config.toml
cond_dim = 192
activation = "swiglu"
inner_norm = true
positions = "learned"
steps = 20900
lr_schedule = "cosine"
weight_decay = 0.03
Rows from block 3 of a small image diffusion model, named by matrix and row number. Rows with one number belong to one neuron. Each number is 500 + 50 x the weight over its row's rms, rounded and kept within 0 to 999. All counts start at 0. Numbers have three digits each. After the name is the row's rms in percent of the matrix's.
Before each neuron's rows are labels from the 100 images, of 14976 (inputs lightly noised), where the neuron reaches its largest size: "strongest on" is what is common among them; "patch colour" is the nearest of a few named colours to the mean colour under the peak. Only what is clearly more common there than usual is listed. The data: analogue clock faces. In brackets: how many of the 100.
# gate: MLP gate (model.blocks.3.mlp.gate.weight, 416x160), inputs 0-159
# fc1: MLP up (model.blocks.3.mlp.fc1.weight, 416x160), inputs 0-159
# fc2: MLP down (model.blocks.3.mlp.fc2.weight, 160x416, transposed), outputs 0-159

strongest on: numerals (100); dark face (72)
patch colour: grey (70)
gate.39 101:565429480481477482536477580458574570554523481566506434471519491486483501616488471392503506469490393450536432564638503515510556497485486484530453416433513453479447427443508361530469490518497449519492453462557452513517522481469520592590524545498494482475547517514554457538553573495549559505462536486498413529492590438500517494469560612500447522496502409522547559505520520379507488453537544509551437506431516551491502519567433466565471663427471556465543511545525510425594472545456527
fc1.39 101:569387493452576567607547556444511497469528471511457533435502496426499478529545604533524510464480475498526450592556532525541529533535519528527482430530536429512545468465514489536523546367464430418470481534518439500528496498512452467424537492525459565530445510542486391512580565510461463475445430464475616515596517469477587597526520562469548513581502424532533503445475609574566441544524498553497481582443428401585524562509524501500492629482514546471482513496442552437541509499482424
fc2.39 099:468535497589545519561580611553499401464480583491554504534560539514427539476456482484456454542497479495445421546568450512483450415547476439483531583518499481650491473512484491558472594508582511506539542461547540534495479446500529469544544433504533537468524561503535533487497515567539442525545469564488575422436525491423451497434507472543444477489487470524527518491553546620451464411514468407560533607477521504517626536531586537530488454490416568485505491504412491662452523459482541

strongest on: numerals (56)
patch colour: pink (64)
gate.344 088:566515508376570501519513400439481515402490512381469497498564607516473511442535449624468483399530467433511492542572463505496564567481530501569481505466505466542461626503511478495507500588612542518550545507441614529603515522532473516513529463512501449454557470491481480516466572500514456465532437526377497449556433468460494471525489425576542549458554513621487460514568486528514449498511527671452550585504467474506429475516520476473454535482444463493514491551507503513488485513574445
fc1.344 097:567602446566468522479554624544538545442512563571476512506429442533514530471467535470467524545478550498424531489449517516546431551526423513445513428442466549487480539494454477456450530564434553467440503457514499494459532547480476609627470475516569538514439585536535494568445493547431438466428454509571576536502562535447474484425504382385488561499507599448524464393555562530503468416497462391557485472483438493450473481527465565468453485469502505542486452502536465633540477493455466
fc2.344 093:549524449469477529486539545543514502507491527459635440484479542465540477618437555486553499499548574490540494527357510523520468465561424484421532421562486528490453522496536418476487491446533468560531432527534495608407492594407476383596535338481529457583487521475467431506502504501475527457553440457478548466408513589444456532509494590444495473520559529471492513444482570572512528446542494564504567496503528483511490389524450530414466545574544477534444536441483549458481477490550494

strongest on: numerals (69)
patch colour: grey (66)
gate.264 095:498464477575476507505473515291552549503483506547499441430490518470536512454427510445512494538328518498507515571449456543553523514462584523482381533606587464411485554508431461438535421491588417476619438455476440515497555529500480535560398482479537538536475523542520439467536513582513434537462489460548539474492543488471513439459435518589501525539518476568492580471519536494546499491517479451501549599473516476557560478493468482507495500468478451526472568445480518440548425488514388
fc1.264 090:521537474531541567484473419517503465493515474427563427486534485464495509524552458525450494469608539500550530488539530503380445485400463436464530539528519473548429481487542517606444606588454535511453497481526480425477451462489489508550585537474442550467503493472564548480536570393452484479483467540568506456613511502566434409551491498568417507548520478470539452601478482480552555503575551542503602633456500527485550492473514456474507472416439565486486520594380524550549411450507582
fc2.264 105:461529533481542544485506486487505498502513489463500427505492469552550470489520484478440413539392461490456524530485538520459472583366531539474496482503595463572538496490626474520548458514522566514549571504507471513439460459526503449480548483508506410487494496461484438491502434547441565508590555537421612551405465482542514394462510545577541545546481502490503438590502451564405489498516538542477572528381560484482451499502459500502496474710537486484540456507352452561447552486519553

strongest on: numerals (90)
patch colour: grey (76)
gate.324 106:449529499533526504502527565458605540503450430523461529540501523559589514585557495445497538464500496534481499498529490614519457515530468490432400352518551554512500484540575524548413455432538489479535476454483460503422557574451486517482527520435554569509417470536550454486518542484463478580517450439478534508410638558490560512496519457528568591523553470580418529468401512450392489555567487502439498563452525482480566588574484483522549613540430539485488531442474555435525553448446489
fc1.324 102:529500497420585461510403506524500376506409534510518458548506479493580417486453506557560473512468497441417525521532485535522444570481546558521585556444399487534524528536527512433506590511512592457522537498472488478551558407554614506535612445560520460526489497473576469532364496503400531494459498558538491472589491468510475485530415570486474486434476517446526516491497501521539560457559518552476509585461510513446465435529481519595497506554596411440530485528464480568558476538638431
fc2.324 089:507563519426453452560481529525448421479438438467570419414628518479577466522591545478545515493448435540560549521509579525507455399529524480440514489410438517498548535466578519493452562583474435505544539464500502512491463471470459518469440524405454506528492496492453465554432553445438466421451513463484528479490582493479531488442564508383597459472585491394422489454456510425515445477507440411547504473527484536494505421518443464533464424466481377433531570437502561553469433486432475

strongest on: dark face (64); minute hand past 12 (25); minutes: 0 to 4 (25)
patch colour: brown (39)
gate.312 084:547517503476495416459484422432558471503523425522532507464473495523510534473446473568413530510438527500557564460526472496482621511542624506496460403485525545521508546456493486564558536506428388511548470591549477527576390493497537504536475475498496533526549511558446440507444515537476406563541606379462466599482442452494519430463546473484500527434521563568513527458440527452483470532428416518550545512475480504531601493517434514567577469516491622539491403566513520423476390571519520
fc1.312 100:503532576470424485572519404471615495484530446479525493525438529361506496546567510540569578476571536465488461509449501536526564536495557555453509383539475425406501519539457547400446444453434472506502512478541490477488474483520480479508570559492451467389483454522445452541514565511525403494541456407532548451527520544499556541428418588398477464458536468490540480542466523546561548573488486562540469389580449448567512461513397565518438493563480567491471517488473511489484549503378501
fc2.312 108:507550433442479473532448451505551525525566457475525556526483491552527483509477539428508568571504533459489466494511503522472447460502500491584434522602513567509548510515526480398520540565505472500423440527501470513519491603505485480498528483598326524387517583439491564471513483554471540514465367452580511591542399432469523589539436389433510496470456481454567490581513561550481484535607470386506418479571492445544519480508436465538530539542557545513559403488535446483485522477490527

strongest on: minute hand past 4 (26); minutes: 20 to 24 (26)
patch colour: grey (57)
gate.62 092:492450479550484569450502511330534492516519493526529372506540509495448524464417484461522513477328513508482527516539511481474574482465465511488530538503457559454462418493474436558519497466562391477537577515525440405497552456499506561467544462460547485521505576620523345471524484454486446460443470442512547490466472528455563514531479504556467504551505482501465605517544480488431456565624499537496580576538529521510560526491515457460528475397514516495530545529355479575470504524434548
fc1.62 101:525464489510477575517462517433543471506522480491439391501554504467461502474420531564514513494370515586431440456474490457492482522428506459508446527569605500411467526496427451465568420502567411476484595421505473551502589472498516538470426503391528569518532533580518434499477548483581481476366437546492487415548541481468544477501500585564554513534477539395478446476536512552558510469425425605477498509495478527537618492497490494536475532616524432507446563606518482534473498500484481
fc2.62 139:565512497449482567473510460472498437493524472491452461468509509528424469446483514485476553495604459462535474514485457480386516367473491454534419532493425509497438541500410542493533471495458422476421406511493550507580544503500455493523495480549558577516497452560426494506520522550534376554468423507554399466471525538533559606515515434471491408447511517452522521456519630478477539446484438415492483487578485506522423437492557472490486520297540470485511510369569498522548451521505475

strongest on: dark face (95)
patch colour: black (63)
gate.394 103:529505495520472484529519428541511455631607319632557522517451478444480628455454491558484544501498544584511501430547480548536478474472580525511475477482465499517485482516451545499479449500483433448527609534542471469502502482490516460437564576528505471541459549480425489528426370504465534521508461520449518496504579459425585488487500487481507510507482436527619459510474483449616546479515482505538543443515562455454529548471538582529586441503489501514449505495502404627533434450487588
fc1.394 100:437546566522565511441502484480389542573472409507498489403578515424380480519441509576505534474520395510558446485505467416517414546515450495423513437552556487560571500519486469488521506475519485522478549513403461473482509441497496579498469452450613523508589506564498530567441548560490542516386516591604530540463431486526537490477435483433487497483482511533562506434535576548514510362541478508585522485545427472590471598491567432497495541523531548461441491475503454575560500528486552
fc2.394 084:531494502495602500564462582467460570503443478544545478390600464538460482509517618563438448526492546544424572550463495537507525526563475561496464549498494570531510517557481533554586456553511612521528526440518455509523431406521503527504442561461541448448527551469523431558539461534502466516459476438454490520695620465490546452521505482594489462520605598436491505542541557480546572503477466501543534591528578525508487434534493528461482520561447435474487482414483576465468478478539467

strongest on: dark face (62)
patch colour: black (34)
gate.323 100:516563518484486450524493564462452508460471501499370545523446537313489427585502443457530550515515467555438504575493560545497488436522502468615507473538607578539467520473532463483542514532501559505497520424536531535509505517468492524480449498525489566470511454448430567485511501497561430559479510543589491452525505530543483477474497482362464497600476453443390423489585458543570464465535412486489495613457523553558586586483596486414467498586492557494457483534468457497450438476433505
fc1.323 095:459406510414549526380489487494477494550526563477502465513541492652512585385535444480399402543488485427552485441537447499566531489526542397380539553461505466439558460462455479465519500484516515416537451581515499509514527538471455510428501601568483457514516465583603478458478532487500558512578575474388519541502467546553488463509474481564569496469538510464531526489510540514483482451500571496453534467516541455455454488543387529451563571402507461508516508505521600584462565481470433
fc2.323 086:526572515463473455530473498462527530517548551431426544473530509466475512435408520480465501543533437519424554418509535588532454460454517498463440471476406468517505454490518548491441522501544587550451504447505551595526463547490423526480622624535543567573497469575427426450477494471495521425496480502490513447561445457468435521531524487470407409439453498584596659475487498478532527572485578477438537446469528450446548423453468366516554467507469559430494440496513501460533505415475534

strongest on: dark face (70)
patch colour: white (36)
gate.357 094:594503509521404516462624540477484521416579441544410447549476558485487565505586465589486534510509520487517438545451527498509488436496535439422559545537499528489568549523553564453573496526547530520597543448434592503471418419454538440435446532511547496599530502486470482506498441533437454538596371416497509619512491492448505469534462528437464482391482495522545513491506513494569492465538492457646503514571485552495436487420537494455433436530497448505448479479438517508551463517577457
fc1.357 099:502523563478511496504454526474563342413576494578500471479477478602512503639537469507526578538459577503515509494584495527541502508517533415515527507573545567566570507602622565489535505488477436494563461502594521590413413429566568536389505506549443583557448524454507529546545546444526484430496456551579512512485576493450467550395507581487519446450487555504508512479449483492500535477488441521549445555518460491455478433522442482524421491533521440510444524486463517511531471525593444
fc2.357 096:462473509489421500438408542508484447513371460429635442514528497497462473464504440593459511471482631477530479509496497456558482493529492605551517469478592488508532505498563596464490471442435556507467477540481530436386515472469547526551466460518548517540410562482547525507583540584410530472467396535540469455419487493521431496593600459442525465442588514460558554471455504513432594565493553574465490532509429475496528464491550512446468491521542467568590493506458548551480481569474424

strongest on: minute hand past 4 (41); minutes: 20 to 24 (41); minute hand past 10 (29); minutes: 50 to 54 (29)
patch colour: grey (77)
gate.115 101:480501456553464485512498542444489534515490499530482480434540458611471464534518444525411527517467421409519361528502396684490395523474534496500453490524469578439585516556480496496575511514554489457498508576496557484527554448536440588542521523454431460454549532509472533568487512498636450610428472476485530528481528573520514522593548532581507519411423400509490499551417540437488489580525532587504541528533465529534497521539542569521520427510490462392510481443541497491498500542524529
fc1.115 111:503569398523442452465449518508452457530481498554466497451438517556486509526448465459486492556489471497593368572523565578532380449471569558564475556531423507474492507560517497521524439563570500507514554626536522515653557538477409568575541460489486546430477478585536502528470462515475472505503539483550530473458588544488445527492550532515527450531452539547453471553490458436556460533516474538472522489491458430490555538481528511438551422532596429443503499426553525555560616507616578
fc2.115 095:454454531498521600494487624536463559476484425516450563493493522432430605446447525519611562522531496494563500507519448502476487541575497434507492506516488634440470392494458485479479508574506434527496492589516431505428573418423632442541473440507537511556552458518530527464547562518555518526539471494603496404507522436485489542526549576568504494491511413532617553510472570518427539558539565555588517587513507518582527446572541506430479475496566559544480510467498532542537508468542498

strongest on: four ticks (100); square case (92)
patch colour: white (52)
gate.314 094:465639463596498446529495432448510496426550489582528474424420591538524525498504459624476586471470462500495491489485480541514479463421527571578537551467480536511517608434617443543507538558470532548570457483527529535482525500478539433552451443509421523427467498478419550485485592604544558508510491601462556496504545442507511478525519547527527467495489464584520632505449439563450432517562473503527467463478515580489540388577558534488438541462534543525465530546557451491446428551474536
fc1.314 107:564550452509500485523455472504550450422533457576475519546440495509499538535468459506435492513544462492524508544453486477529351479489498481389553605569503552475444519536595475550542442496439493479475507504563598468454519458513496443611387389455468588511443553471451469497444546537550500526559510595411463466434571483427457451500542530468528482498556518567606533553426531592483510496622490401425493567468492576526485498438464542383596486477496528483504495523551488495534518538480501
fc2.314 098:462476491519472529469595573453520500471502509372482512546509443444526473487517534413426492519380551533546447511387428604494524556451449586507519474542463536570398559491566441481612440546546524511554399515543441587459488408495477587374414556428512506577460465476531454481508571491479431482468428533562393561482454535477487480517483522494521487472457548490524527522406471602496467563471479548489440506486526498468474522523479519503505550578496496453478481476486623459457553473509455

strongest on: four ticks (70)
patch colour: pink (47)
gate.66 100:518518491492549643486488519476604431447549484573479505522618599490513427496526481494549502482438466483506517505549454527542520525538479406553577481551531386523622594551506559563550465593588498565503465491466565458484492529556462472480473557493509484503539535549488503507468570417583504516466485629552520507514483441448493434556455472504532452503476515578477482501456568480382482459546525605482558533587511531529442326432472504537481513515498524481520571511513456551443507429503475
fc1.66 101:474499475538550571586514501457589411504559481421448508499489562489475475426478475590545482456506500488533559579479400569481507576537423365556505552545553461521597463479464488441555473513515474456463461493471509517526496546590564473590517548492458572550510506548484480540429535494452514523536556547554504505531501562500596350491569405396461535506511472550444499457438443534440470435488537457572543570534527549490451359503498556559523574410428523514468518485552533522505497461461443
fc2.66 083:563433513483524596567574592454544470565376467530526549536498469421469487475498659516521445487470475374459518527545428494461556445553439497590427529566513526485440440501562592505511436478473514570505457367512506530606480538507531544466557557569478405584466602509478476487440502508472510549523502511484512508464520519427599402488572467470556572406555502506489412477541503452470438497459446543507503546518526510446526471478555530432432456568460505514501478575476479515510492508478475

strongest on: four ticks (71)
patch colour: grey (60); brown (40)
gate.148 094:514469442528502514505586482471424516446460532497564500435489472513555487525453481536471444447503450437460477523499452524540511463587516484654488510522448587465526573367525567396467438528525457537472474537491519470594505576504485477573532481526426422487427443494400442523553446429552542522553557451519561439428576582462538483521531477452485494458463462503529587467491551519443430516479572540624461520517553508514598406535556424510486446423513442433428518510538530600551531473514444
fc1.148 090:534522472570403500515407532524527469617501437473488433545502521546527488555452549567506655589511529474425505460512514505438538589483497514425412450457447451545466480458521445597517559398432608480478533447541516474426519537463503417502548569485553494560488572471493526536481535511446565469450586516457466509523517492475418571466517430500485536581604599480491535510463467512600548483448503434436514447478474468518534522491481461549576532476498473512579448531548561503434507498624562
fc2.148 098:506542584478341532541486452486491467526456552499478412461499549509538542607533452501585548493529452570522476355526441491419506493408542478498445541513522544461536470508483407574508516482529485498547475568447486576465469542481470536469565501425533604515505457479488525475641517502590442396447497500488504461494430509568641550539459433526560472417537559562548488544470475487561602465443529523486500547492431474475550539516525493468473487527526520462461576425524400536535531427506536

strongest on: four ticks (55)
patch colour: grey (76)
gate.322 102:497465513448524561502429565485575484498651401612548432479404497550479520503465551605528462535493536570549454454509518467536525517571559484511466491531466536503450506468447492479524408474492487402492507501414446445540459517653718398507525523505518547432476465488499462515454496444529509513483460457455505515427446486489468473532479466479528514534585519458532523536476490467505444530514453417499446496482592531466508381522478487570443524493512458638456450472523448503494487548485476
fc1.322 104:532427529397572495446434553520575489427639395600498468561503522502498431438516501507496407422458476551526490525486436463517403536492452486559502539531504502509542490497466548520495510412468504426442430574463437451509472440488586528411393533521495420408523515492552522515459545508431534458487509531501538471601495479405537538464472402485452437457552361492527434511596510474487537505528476479537447429478461514414462515485491457466482437523560484502442444471475442468574426570469484
fc2.322 121:560456455546532489455440514532422446516445487477512468520445469540529460483521467494515486476522403583478467553483476558478398443588523483533451494499546445480538506495518432427469534551586399470522512453588505461532606428581627510474492448523534456518523495479442530498482548572410495471503532510437509555424423446461560501563551549578530478462572366536507439511495471475545493486454590490409441453516649510463524509533521497523518534547385553641497446479498442540519488491485575

strongest on: square case (67)
patch colour: pink (41); white (31)
gate.296 088:511473439497520431517482485533496452535421579408490499462506473549420465444539539595532486504476497528550361483551482567449504535462529450444533441577472467398555543474466540454449530506490507453448412477448465551593405578550442463495513494427574493476486407547534477473543559483478504542403540605553589489575462469574506430448507464552533543468460516508498404447472541531638479462465571506508433456544432465427502563504576420591528515523508532432493555503502544488569497451483461
fc1.296 099:538410474565583481561489488468447480524449619529428463471481543460418488554500512465442417521473520437586415527493563465491502504509508575446480505539439519528530531441554601470469589474581428432573479391497496612516530563491483496378544511449527520508407440464525488488501488509487513421457476571510590519536389442496547471461470491524511455539452534528491487515615580558595529463507580556537502489545457504513495449491641476427536457526483541499477543472432454433520538461499571
fc2.296 109:515404430506573483420488531575502476527510469398525479518634514568456468555520521515490409464562479522578494541503538399463417568553550547581569500508507471467506452492515506461597529550425504486472495589475581464520569461502513389534536539576488464482483542541432503510529433536464518421568540540427553419479571478478553443544543486491528502457543491516500499559578540498415519450519493439510529467456553495424454514465557397481504459468493453465457487536429382537457458652491571

strongest on: square case (60); minute hand past 7 (33); minutes: 35 to 39 (33)
patch colour: grey (69)
gate.20 096:498572573400526518436504429551486481537486530466494499516497491425564470535453540462460507571493569448502566492452543513485491516566426531436537382456528528546474438498594504513520498517426416539536593551511561466463520552563535571528535527506563504495486604541408333524538458493530537424585460462530458512479511450431526398514484563490444540577509550478411520507537504476527545492477414564568497409541491569527523512486522589503487461547483449487433436400428503511427563560504596
fc1.20 095:612437489462413524483527606356534541536512462564522387491532540450430492512463445479536531517468529551499497492528454463438504394457474449595583577508462456378516446551485440563509508471537489482473422577478504491491542480505452444522515441470595509482488528465575529446535518465520535493577534516455452581494503488505501484462468530485477449625506491551463545569484554445490448541579498489336513557518517477515532582503451513516449486449572462519476500520472492537360434406454465
fc2.20 104:575524495520533438484506493526547505511572503590581542540550494503482495422511447507540475391460416521452459483610516551584570516517498516488434545526434369443554512476462484509384475519509407470520404399517433522474453572466483564497563458435598560541491457538506462487427464537554432515488499441508528425414485549467511451418442524519630472427469558525539462512408536427500475508477560518593522438476576455503452485456486517450469483520510522461491534514435607547558461461539552

strongest on: four ticks (100); square case (61)
patch colour: pink (54); white (39)
gate.52 106:547566548502511477478421412555468435471524517543546531455440574464537460459453552518572602411498466565501588426532563473452490510510518509468463539479537504583561540490471462496456535556538490493526463511539486539503569513529485492481447460405553550375512457536478563481553539517626448474562536580520408547508575417445535368543493409494592431495576490520497486423481497434565540551579492555517448420527435545529388414539472532489559467511522531487454541466550484520456490559456436
fc1.52 108:447411467469528448479441551478525543490567497527546435544613563458496552599560447374480469447444491478417413502471481530480519477521531490566543529427412511474464375502474456489542606495574539425493479513488441576511490467491526601538467513590457496578515402491550537525498482562468516502538493414452505486428415558519503508456469588430488560558467466588502569437550500458421478465561422503439509556490522428519535536514506444421443489495517464472514523449494570491460519372566496
fc2.52 086:442540493468433495544507564544518578495471443518426470471545512483533576448519485414454518506614503514529562431480439454554591517519512472542510459525437501454541403476418575544415515398434510484506440506462584498536492496488491531580556543419452598536488459504463482490478525427497485479500451561578519511465473388510523598530479426429510515457515489501514487482562533452524438518504394440495383478540444506567457584510471524612609466414492505504452587439564542597573540512518528

strongest on: numerals (56)
patch colour: grey (70)
gate.102 093:471532403402480483528442521376509477562543572401466524482434424497556502476578510488585428485430499523517464530552446569556578602536507566517567556484462422403465492407522497485478484377596512505534406499505466527504530534489491460575532481576540454471486488564484504458459562576550568530621542437498523517461548531561535529541537536505419584465483433537550570501500498537452454470477549512431500553500544570516482517505447512534410493428505391576478452473566507485544503469496551
fc1.102 104:550601501521539510465535446526489457492500585594529442436540488537481501437512539448442482517527532522578494423453548479450392418471468550529500546534556466594500486423495507522496456544428459468504504585449516469597507476483499573537411506520449486529501548473423502460466490446512572510519491559476509469565491551529399439560564495462606460542595490506420478357555493454531591497486566453526453439536487451372417382542469464536564496467474551490479540466510431549462538564445576
fc2.102 095:509521440542520579517495507479483531490519474490556422526516417476448491470582556522519508373538414509539528593418489455542497489461494497508472517504559394477556481526430406488447466486574525455471561521488460584577484480488511429469400455482542512604474506547561422467483483456445465495542504553559446448473563478549460505464412459562504588566491482526428414365494544416468576445495521528472474455540520512475447370482408432476494432516584450550507504595515529438554520436556535

strongest on: minute hand past 6 (47); minutes: 30 to 34 (47)
patch colour: grey (77)
gate.249 101:510506562445508482423534438467430534501472500477458560555490522449478563468443514501457525431495451511499573503546485527531442526511446420528483549527421560532533506477475455541531437419504499519560467478525483459530499442473501507380549480512542671475447584513517469457432443530474526495558452462443530586420551447511522527433524424483494454475526388617473522512498481440426490529491389591615577583475563573530561539503414542495588426431505448454525441519520549464589447529513547
fc1.249 103:495527507568475496384513394445544553468444499492486460458577470493470582457452474491435462566419443395495481454548457512513459512473467388533454469514556468464576484492421488488543486448428481451540507450489441490509505527484482553423489502526513541508506543524519453571440485520541521561421549538399438566504625477481483489472439351478510452547544441626560470560560552463435532470574550492520511475502531611548513466483501533519453524497555465462488499571426532432588521637437483
fc2.249 108:578453570488527513469554516488455504542496438441474453448470519468514497518511462546510507490506496598498504522643418533464531504505503400540551556572472506493494558503518512461449582547525516496460558548504486496448518530476489557515452552495529541627533446588552563488486497515554486456496508497501418381426469431453430453442498510410502419504489586423520402541591495588410528450424579598534526441401539510447398474490470526463457525556566472500546483450482496501639515467585459

strongest on: dark face (98)
patch colour: pink (46)
gate.391 093:501497475400458466504524502498428502477579425486420603532418565513482485563523508432485435620542496563495476493406455493449490531556470563449541460477491482532444552467515490549456399520571491478510500465435523470458501453447514415528574514511534489587566437484467452520615484482461505576532478443590584541524488484460597511537539574447526442508556471418586482498405521594386567505471486451597469451550552492546540474521415507469464440395450547504451444547541498469491520470487572
fc1.391 096:498454472477434483402536514483408546478548438454585476527473538479657534443542447557458427459497528507509406522439524499509434513555547580437444504454616498455534437545473526508446466463523439483553514473432429554558514526453533470411519547508426455494501422570418529487450492530489550496530509417568526439531436501544442467496370562443586598540469427543487512554475510533400478468460479523599490450492538561500549475543481459472497438508540518473415542484467496532510618496551568
fc2.391 089:427600485500509493483561446483522501533591560449567563582417472448503503550494467478544406424451481531468497493520473539427505441609521428575482520548531546530544610507510442504546479463511562483447486542518527476572508521507413533493586544401521497509484486474522495490545466453487427534480401516406486531503520456475537517545496400432498459515505443461540548466534464544544469480448473529398469422476553501525377514434507510490358538535487493509600528420505392556420593539533593

strongest on: numerals (80)
patch colour: grey (57)
gate.137 082:518453513549476421501437496436618489502488428349467532509450539479514529530535483492481483499435517515490544449516487547400498532655579510488405545451569555509562560507547558496533458547597463552621437439482557503526434597546547470595487488483506474534448556590498466512443566572521569504480469549489603561449496513511454472568517535426484504431484536568485479502516550596514403512551530491379520445565497532490495437499452521482483531604515430547531482512504520543480517528528534
fc1.137 108:532464477578518557478523542479520506478541462421616510422566514485492508438406541443380492488485507505485514418494517406544502460367414460500432443519554506482503600544499494548497403527499474534524502525521392500519521479468510457563440603479595518480556472492584547444415535439508514596482546569471500462573569518571430450542542498530579488478462561502633553499512451506398585601479547447470490483415484510542558493560522524513481551472518491521489504554527572538449441459493531
fc2.137 097:522450492587467517465574538517534527467608502506431452577491493534497469529624403495413471468524582524518535570477447459507510610488420517518523539542494472486554514491514447536567415471532523582487530539451559500461500555496468561591437477520494528461490465387519485476351483525504529587430531552478533480430423524609432452458474466501504552576549558472560505468497426536558496557538521513412533553363516464460426438496498498504564498548511552495561573572476481454544427571533525

strongest on: dark face (63)
patch colour: grey (62)
gate.342 098:503414461480399435482546430490489463471437561610468454448505499494481472490502510481491537521502541499499499566527551447399516533510531479534550417458539431483485610559519539568460555517489562455490481484415446579483538451527492426515495458526521531491470556356444483535472451480479528490569505543529537395547447504514500442432544466498482513447491487465545500535539531562542622510455560432471494549438484565563482608545426414581489476593582510452583490435391507468527568561411411
fc1.342 105:495481472473421485465574490533569463535527437578543599613532509514454561424549435424469531521462550497508522503463442494498445549396541457509442520426481501429480507611449511570499453498481465482483499559590525491490482441604540401552538597537488462566491572485532589489452455499459536524605456504476519475507530471533567518513363569590491513480509485514431550447456505465489548469526545545444498494488466504505498497513533638554445529451423562553498528546493533425385614496544452
fc2.342 090:485469421620537542450446538445508458473559504447505616541552592509547386456466483513445532448493564449560434563433445524417454402525539496585516484482468466476504530480400516495455465523511579518492562376419427505464469492506486569450429480524461552536565416410500560519426513505398449515430462492560513512568574473450523491532467453530481473450569482485411466469490533471462430459417533513524510432428491491429481465481471588533502484464554503571473523419459463507501523510485618

strongest on: four ticks (60)
patch colour: white (51); pink (43)
gate.125 107:518481484486540462455437451523595529423543492526586478472408494498581538512460505492505534391487582445522423541501520458502532525500583458501486442521494447507543502459431570520457535448567448479472478418477448524593466531516555582463502526489508451461668497553426532515527479446611497475528448578505522482466626421424524514522555459521561497460545526550543514550448541589531494533511436503477436482591558437555523456477430463432480448564510591494476447383477515447393545487517439
fc1.125 103:499526494512510523476515464491563548585483444475508477411451500554548580548567397483472486459525543509475487453502489473603387449524496395445517498447507531447483488519496515532469489485529483471461543361541500497500602569493469580514559446600530507596512510478618479430409587446507532507564513463525511511439580455586508545564526597512448429448485490571516503561509498489525529527481551552576497499508422425494502564495498504646350535491559495508505458503543478532585489559578485
fc2.125 092:470496499561475432448373506504645537461464452523495524467468523594510448524513469471499493515525562548420529477501492505477471498500420509447618492498489551515565492494546544508427537479493562442490442508468464403464493573478396431495511570461547531639527476461488491533428406467512496499461512507442499429549465571456415513443497463510532392431643378522458452484462491458447511499511517531516475448584506527503515482499545603595556568507448448507516601531569497551493445462541436

strongest on: dark face (98)
patch colour: grey (71)
gate.107 099:541557528537453507508373472436491406462520501519478414500550480445418535491523498531475503467483450524507570472542437487469404517471417530496495601617469565485415529430469463547515526480521520507511401504535459461469542473491496453611542444514534533506461526542541510449455581507467461468529444481499547516386542523506513441454521442426504499496471504574549502572458440565357467520578432461567461536512509511518557505490573491458551614478418542474563413514482406470586505634477559
fc1.107 091:506409541432563478498486541495431528499496621543546444559453517505480488522428647416538528440386522566443517491556492491474484492489437467556477454534501523481502453470504440546527440509522457525467537519499433451471493469482473581572469427455522496452620557509467402586574431426552541527488526408454404412560455376405573485498505517491440468514533548503424516517540529556547485484495546521522461492501538430509475641473448462475527534474467529462497498474533420504425614496537493
fc2.107 111:463614496590638466447492569496422410465515547492452623505538503470477568406570478473506478612527471529520508565508471527596501513485469503453454556480488534597496511470498465515413505497501542437536506475513452526471454552478519453464490434405609497478572464434541471500522519582492502494521551490520455480523593550421518501465464500548563459471528520549452520484451521536424576567545523554528543469442566475431463559474467515480466491529534559506514409511518517678505501495609391